config.toml
dataset = "streak pictures of flow and ridge fields"
image_size = 64
horizontal_flip = false
encoder_activation = "relu"
encoder_qk_norm = true
encoder_inner_norm = false
decoder_layers = 4
init = "kaiming_normal"
residual_init = "scaled_by_depth"
max_precond_dim = 512
one_sided = true
batch_size = 64
Rows from block 12 of the encoder, named by matrix and row number. Rows with one number belong to one neuron. Each number is 500 + 50 x the weight over its row's rms, rounded and kept within 0 to 999. All counts start at 0. Numbers have three digits each. After the name is the row's rms in percent of the matrix's.
# fc1: MLP up (encoder.blocks.12.mlp.fc1.weight, 768x192), inputs 96-191
# fc2: MLP down (encoder.blocks.12.mlp.fc2.weight, 192x768, transposed), outputs 96-191
fc1.622 100:588516511466423549429518484240482531405505460427461470539543548459563479466422508468425422484529545522509499578610511473406536489585494437475500534426486496468569528516548480514533563502451404451472575486540521513457555474593466599482424440544477479617412518447473518515647505445531477463
fc2.622 038:526437530508556476547522570486437499472539522511532523466474525444504504468528626514500481492488548504539548511496570551470395504516425471567589424505514540550476504423360569453588503588526475423429445550401540497511472453469540452524508556588490570392646469539526518554545613530507531540
fc1.623 047:528476498475482505484549523279519458580482529489556461513522503527563496483545486519611518503619521540511396538490477523465531542520544426539487541514490506471528482426506422531511534493525439464486510436408500559410474482471557505480408502439419479461464466499419482518530517495535462472
fc2.623 027:456512483426530505547470429414437494562522568481569565470469492598570500461510470564557543554518489394526471550520394509470461613573485480539539461611569496509448496519461544529454466487478477478506420485410518534574500501451546580590459491534535600468567437544476604456595500580511463422
fc1.624 060:495436461459566559578492526188531495427535491517552498505492517492488489490530497460554521499596441510471469533514516473485471545476534569455448566512504513508479503495527515502481494451620467541526507455494571459449439523494588501405382506395494522536513357519477490502531515493524476437
fc2.624 023:536517550463567498566392478397442469525548508466602602497468508565547496513492530571564579554504523450531507576512435524523441593552558473566484432543584561536460484528478566526452419467503474481539412505486531486528484536414528552544455493484502558456479463592468618460575476573525444444
fc1.625 026:436511522490460519542530460257563404467484513455441454517563534480466518508431571472507537517403397536441542478494517458415491566556437531468520498565400577456462530469548463521424410517559524535449509464595517490473499518511540529528440500465479557468483456500518488469549551473548561493
fc2.625 007:479501501501485466496511515337475534483537466496490540553532505501448447430376506571515547556537451456445495527490492551530495512494471491554442475509452520495473522557548480472436519517452420481542569553656495499498526558548438514433406497546518541512487402517496507482487453477448527506
fc1.626 026:432497517513505528441434516237519467497478532515492486518474534498516554562421459480436413436483461512417532532485641482482497504508538559537518588528455547498478509502510471565484467448568496481422537512431558519495526445514513474602488479485536584533403520546474483377560461526504539486
fc2.626 011:420578463446539570499503409449499460591494556532453497453533543542536460487496476481516510547582551319576477530535563559515429517447532479477511442462493484574499478535509476527484499466523552506524494554465562511503468471367497538524518439554510583555522390540475570370586438529496496496
fc1.627 045:534504475521550488602471559282493435504438520529581453509504515477573488469545445472422493539545493501510476579515439454500506546496608465528443541464585490461467484501487485491549509531583458447449390516417513532498491511449542525473430478462451524499400443560452515442525489524494543465
fc2.627 037:508559552475568574544464450399460488537546470524595558490483510584491493522515523559533545565505493403579475562486404510491415552532535486545509464526551502553474476612432513560423445464562559493529440488512500459550500530422557577620504476468520584463496453516478619463547469579551439439
fc1.628 095:498485496424494586557507476338423429499453434470408438483448516547544579536445474526512437506512598456546410471541573460525505578541435546510528529516483452573579392526548428518581482444486508576443534496513517442427494455478477432516450468543497434534518457438482574472543514491576483432
fc2.628 029:546495512534554446506462552272486564433413458538598493527493544362406484536489632557540527455553484536471529437409553543488472498519550460560494463536363482545554500497443512497485521460590487522431515519493473518490474511472497475423473540580461514428487497518569476561506561532502531519
fc1.630 031:501497513492490586609566490262468455480355434460485475447496524511521504464593542475569449474474563563408469460521432482392573523414507483500528466475404506415426554527566549538453526570543493501472458487496517503482521531470492476555394486459478488492561460391491456555536484548472478514
fc2.630 017:562480504514454476547432503580524435494567460621508500539471510570520467555582484534402554610495464475594455475523416505490423449585492473485450492494525446447411418547567556477491489423477503495555509531513525546462509528465509514431568546444480490518602378572458546493497457460484494561
fc1.632 077:522496499517458535467502453150499517412454478428466549488489457454503518534490552452576473494599506526425510519514544489512562478503557496542473482455523486471573503520543447525545467518454524605452528444655474480447527502536511440498450441502514495525450363528502443522461496565482521528
fc2.632 073:514530568510476542552532539495452531445542425490475432405492570450483438528559555443484474537525572534662538499506512496526453419490440496486499511475484439479540440543527492483485511514550529479473534515517483486501485535644449462486482468510499475510511433482595521579527514443510501566
fc1.636 159:501537497450584531511402535188516471472585538538524553506501450493474539583554539495444587501500480536517448545461566503467459489448521535518521568555573513445481542444582389488465458529516425563486496493533521520474508447494497601529412463445497507491494511517503538417510519459579474495
fc2.636 091:395610475554529472476512442506520535582492518516473493542522432571499526544394472537524451499465385387514450461460530516452493502519511485419471511472552470558535426576454506519415471493489531508461465453418448494464491508492532575579551516468485509510445572467499568476429426536525436525
fc1.638 032:481466464412500546442526432345440518506424513476520438484485535523490484416421481486525463467600557559477440454518435441476492562507565475486533548492509534514559449635531464475521459552519461543423554491503518530409483518504502428524424380537527576524510481381442555508517478534636515480
fc2.638 011:498467521473491477578546465611483487507490486584530499510493497488480482465541493515370590501551526452594469540561438506405403450563535510506540407499510515537461483484465540542562501450534489441493353571405508390556478497448647515436542566523433507437600372464487523496548521608500574542
fc1.640 091:583439544558510520540430576318545419558432542542552508511558515456478526479598474441535524452568513516476563543502445441583502517445589440518435491452463536504517467491534485441534450462506463473441505523488581535484389505489509582468451535479438534489460440573486552434518480510553507540
fc2.640 050:484512555489585513546480466406469479555547501526594599475489536590513503458528506582514522532484527427568505560521438517450359547564516471519515456548586515545436466570442584534396420428477515467543412514497473474561503512394567573570497516509516594468497471551466609473559463507507423444
fc1.641 043:518558472515507488531504498272509515439490519556512495508525545497446512505504529442527527476588539473446500509486568446512530473492533477507460516518439530466559513554530474511517505565598521516425497442600548504430534490527513546541388455404475456543516413455539523498565465514569532471
fc2.641 021:494407425457498480536539452615552491505509621446495550559520468500554516430496468497486552547486498423389434511474461545479455509557519458466507491526497511446483543501464530551581499532428444453502396527462500446587452523517511466420595564511448436447479392553453485434491558589505544521
fc1.642 025:566406433434498463499477444290552511500455519538506523466557484475466515353467503469538522586520457474507491536449513551477504515531575531497584488477527545510545512580481499480486470532591538536446521472592521492580446414527454480501368465501562452508522477508397532528613516557511642560
fc2.642 005:481422493463563436552501480562438543489498531370502584525472504510534479438526506532556534492466440421529404531512474533451425494616572424492537440482516592529523594476451585502496452531529459482495402517399521519549476533514538441496524458493457562470506405565512520505494563546511500486
fc1.643 051:481454520454506520483552500260432395459471461522451510533547534432522530505438508456498517503516522599542468476530434561428511485522440556468522523512402547472541548491571432543542523473438463482470574523558538487464506458547570427506476414523420417522433447475460546544581488547580561468
fc2.643 019:515486558533579443573470623569441470509499429559566543489509562431499491455596594590494514525459547524677543458512538539481373480546461445465573363538522469542468412517466582508458463457484529474465542499427498510523492513479504450510518565529477612467572574593543546554533522458497466436
fc1.644 044:479525465409461504516445486252475482504467456491532521504489546547490520509541445482557501518562533490498476586532507468431481571488532481540523496509549532480535502503530536522495496492503471568541478498497520495453487494401513558497366420512484493525431340535498500453542523583449407498
fc2.644 031:518548517571498476550399551517518454499532436579564531463438514528501444592625521534446502522514478480624550495496452498488424486518512487519481517454523493481438330532503582467511491425477476497497553519565503547460565507342477483443509526471523539522521521524506563539482477437506449542
fc1.647 033:501488495506534600513489555323602552544480504537589562491482525531504420523458477553533549518438448483460471473565476446491541528465433465498462545586435513479509485467483445557563449506502482557452531495466544547437498508508514514527420561448414516600512543529407434452519503474472579489
fc2.647 009:447371524482563491586532557331420497448550523470488523550498462461512583434458565547484548517461488490418429464498446537387389578628507522512529468503505438482530556461333510468534512490489428427460459569466606448412490481507534469546504547511460518505573473491505543573555563566553505480
fc1.649 084:538524532524453500464482503295382533559482555404465478489540531519537487543472499456549497480511582543613543464396490473516502582545472574485480605481472484468542448605488440434534513511477418641585606571491490468509518491531453496532508480522423568526528474465523530597548537525498528573
fc2.649 027:548487511560497531465496547471448535519487492593501429403462515453485513659553514498507433452531565518597587516493571525494484539444530562468563475495548566575490392373480499485567536493596532557508617443489479567476531415460484561537487505526515551498490616442470471535488481474510443520
fc1.651 042:430482446502508483462600550214537496506492506551574532468569600504479444484564493556627479521573515484451505497437532503511524584546497453545504502455479493429516557409483491432518476443480469401475482558403520525495463481373504439464373522451421490535436414516436452503489498532502434489
fc2.651 014:514501515448529495512435419432455466558535572494572542439461473600535487497503484554562566559505504467533455593475400502476482594538487486533503501594525524536462465567446545563447461487475486528507461490484533498545509531392546619546480467501508581483560438534450585459588442621525491437
fc1.652 027:562466499559524492542458464259397422523488491439562488509420465447547507428427559493487568544597563537382447505445514513475525458495535519443449452535437583512487460509487496535481511483494466572540472448459582581447474589513598438522501458437439507408405508531504373500508526533570461477
fc2.652 008:495475515408485535486568431453514531462523503409450483507583560526490487475405499459546474441521469423461463553461538513462537486510525524483490564482492540504475635546488487560508522539553529476505492463513460447494422510535553439579501488563454436462363391464489494435519508522522532473
fc1.653 035:495606575477434565518522561310569519527483570453567451484520517487595469508477500459529487470520567526482531510527508495444527531507485474421504428447467423547537472455481408460559549516489505495442518405603523464492474508544471547522541663417489498497507492413475461540471485566526482484
fc2.653 013:445412492427560438559536527388498521524579534481564520489485552484521443446491517527505568592544515444492497488424453506493430557517550353598530470525447484533422537467468537569494528450564464409547379527312524520545451536501562500555517573489462516471524520511470539442578504502503534506
fc1.655 314:476600487487555531544530462391462537511469450467578573524549345483511545520488470459536590530528496504445490480492494474534444551550464521563387391478477458455525483535503458484501476495486507439420528443441491495573541487547461537513492475424456473408485417461480533618531519568432498509
fc2.655 332:515595457503462573494504421560515480531514435512484458519464571499466524471492483530495533516446436560488452467466465433460446423417420456528520570644563583367456468579434523472455507469548582493454455454524475590477534562500521482501601562453539524572546504472485436490513476475560531443
fc1.656 035:476601560487491504572554464373529440565472541450551578484505484561520519455496550504576530544486588503460439551559481480513507519511522562439533542563437480483475522518493488555476577543497507658438541436471514458444468474441537575587448457521535505597506530411533513424567438588498550495
fc2.656 014:499400509509554506529600479502442461505546447611563591547400536398488502456559514538394540452491518504559448471473486500413375477539543489468522431483403455538502530497433474548525492434582521422484360532423492499533459481508571434495576565562409553436539482441481468566553492556551512493
fc1.658 029:592478479565537586509471564328456366535510471463490464558544512479504457476535527451563531424612538468509444537510474494508438490534500498419480495482416510511531494443476381431492448548502522500487529427478586490374549474513552491370503485512507486452452552514487494543570536483559519552
fc2.658 006:433381539464497456562465528325430454447545492506511518466510525512536431443536517482546524571522532395533537503470508520477396527495547453570517530509563490496397519566539548496474563510502385418497444483444522503516499488501513453515451609576466542475534497530495489539593547498508476501
fc1.660 027:534423402368441554499558544388555403483441525496511571505456513534461533504456473602528529484515633543501418541515513517417542600497423523466502476479483451555515467531552504534447463533532517545499555415513574501542540476478504497556519424559430482477545447457453541486627514506470563521
fc2.660 005:463439548541537414506618468534456466529512514605515558561449540451498449484531520622415567524521463524470529437452527476412416532506587468519535473544378423539484534513455519495586491413526565481527394528465513465514437493587622493462584553579487538444553483443518480529472474572545529568
fc1.661 041:521572534540537560530464472326475481474519517480489440401560418537448549431529475530646529498489512554546452507554395433500496633591534510498468520445399448478491493536481564529510544571546547512459601442511564509513438589451520525605429519483416432512494515501504527530559497445496576420
fc2.661 018:562420455620515476415513540519405494534511500629476528513430567428483434519597460494499459442492517501511586501519573483516519399485570513443519471465428503544498485382508524565504477451554511465526470521427420542517460467519527506447593553608405559428465542528458426567434472513470489532
fc1.663 027:506501427518449558510450549322475472439515459408511520499544531528502566560470502523542463437530465481438470444504485452525468498514473527527518468463553555448448555487573422531518483527498461449536515394450564600466401532441465522466488489473471523527548495417532502479464531568595428539
fc2.663 005:450432496466565518565547425565521548497495540587469519520517533518491521444579497436402533528469551485506502542477461507384399500589580499525512494524503442458506509571444520510516453549461510414453387474477483366582473451554586479522580537501392487415436395458434455500510593566479599548
fc1.664 040:513534481447421598490525424224517396482499478483521519516564482460455448416372473480519540482570505491548432553436450441539531526483506535528469509517478489497538507531533417547453469566448500597503474508462495447481481508493481431531449544460441433464479608402394573488516468542566480428
fc2.664 014:536357411547489418494462502519512460525467586515502495508503448447487538525511518500451497494505441497476439490532505482428488544515508510511557468542615520478485484341441591485556564475399401498478568530439592536455533427486504523455475523473503581456501620505427469556503563534478487471
fc1.666 043:554586446565496507528493563314456419412473464525488526511539484493533405468413464568634528510512502509528526492553460549473532552586540455464500582577490471437493457541530497546485412545524407489491544490506542537411490453551548468542467489437602418501439456506493502557554505486491528501
fc2.666 018:488578438537585485485396479578555492545481583494556550565552478543533518390376448592522542529499396499485434533505464524451539580614563502506493525565447486503492543610554479548436462434445640551521461576495543516520465528489512506503572499446476550456405432575465557438519491529456527482
fc1.667 047:521455477552508466440528458267530502572488516514459461478490474475490494475469510491508537438522538503477525512463481520483511434531514509513556501475454479415586498538530435586577478566481515498445485532635489496435526499504495505455362384481512507472509507518451413472533459562515580502
fc2.667 014:521493474563491476566445524531551488523462516525541491507475510569478457569632463496410514556456463481560470501492404400479427515558479450465472519488517493456399391533535601445515474496477434508513533553567535557512553522482488521434545579470522454495539489505518534511438492472537562523
fc1.668 024:569540509519435443516574481361563545445536496549468531463509586562522464482501486442533506453472503445482500560380433446498453444502556550493560508577506457425522535510427462421459606539531513514510494425582547534500485541492592450533388498548487547527534540559584521436535404500529465546
fc2.668 006:447531472452506473466565519387466480505531488488536571584466517433487559445441490555486589431522532479431450519455537445514476594509469445533519478447424535514530480447419448568564494459537528477461431565470487495495434522496525480438515476464456531493548481441460471521574426563505485550
fc1.669 079:543562541503445498548577519125573471459514582452535468533505513444454488465416522447522454538547446538512413545494590519518592569456489555549446491457505473526525543512576441487462513543536515575507542429592478506480512513512493452527400499466540551504539397476485545495508479530486464518
fc2.669 040:497410475405504500443656470445506518490436573415392485496585468440470501399462474444567494481474496490387440529478539546471489503531505582485478534493509581527540626459473493554520550567540464486428479524455538449542460492540590491504523506573482517454480477500538411470505592587522499470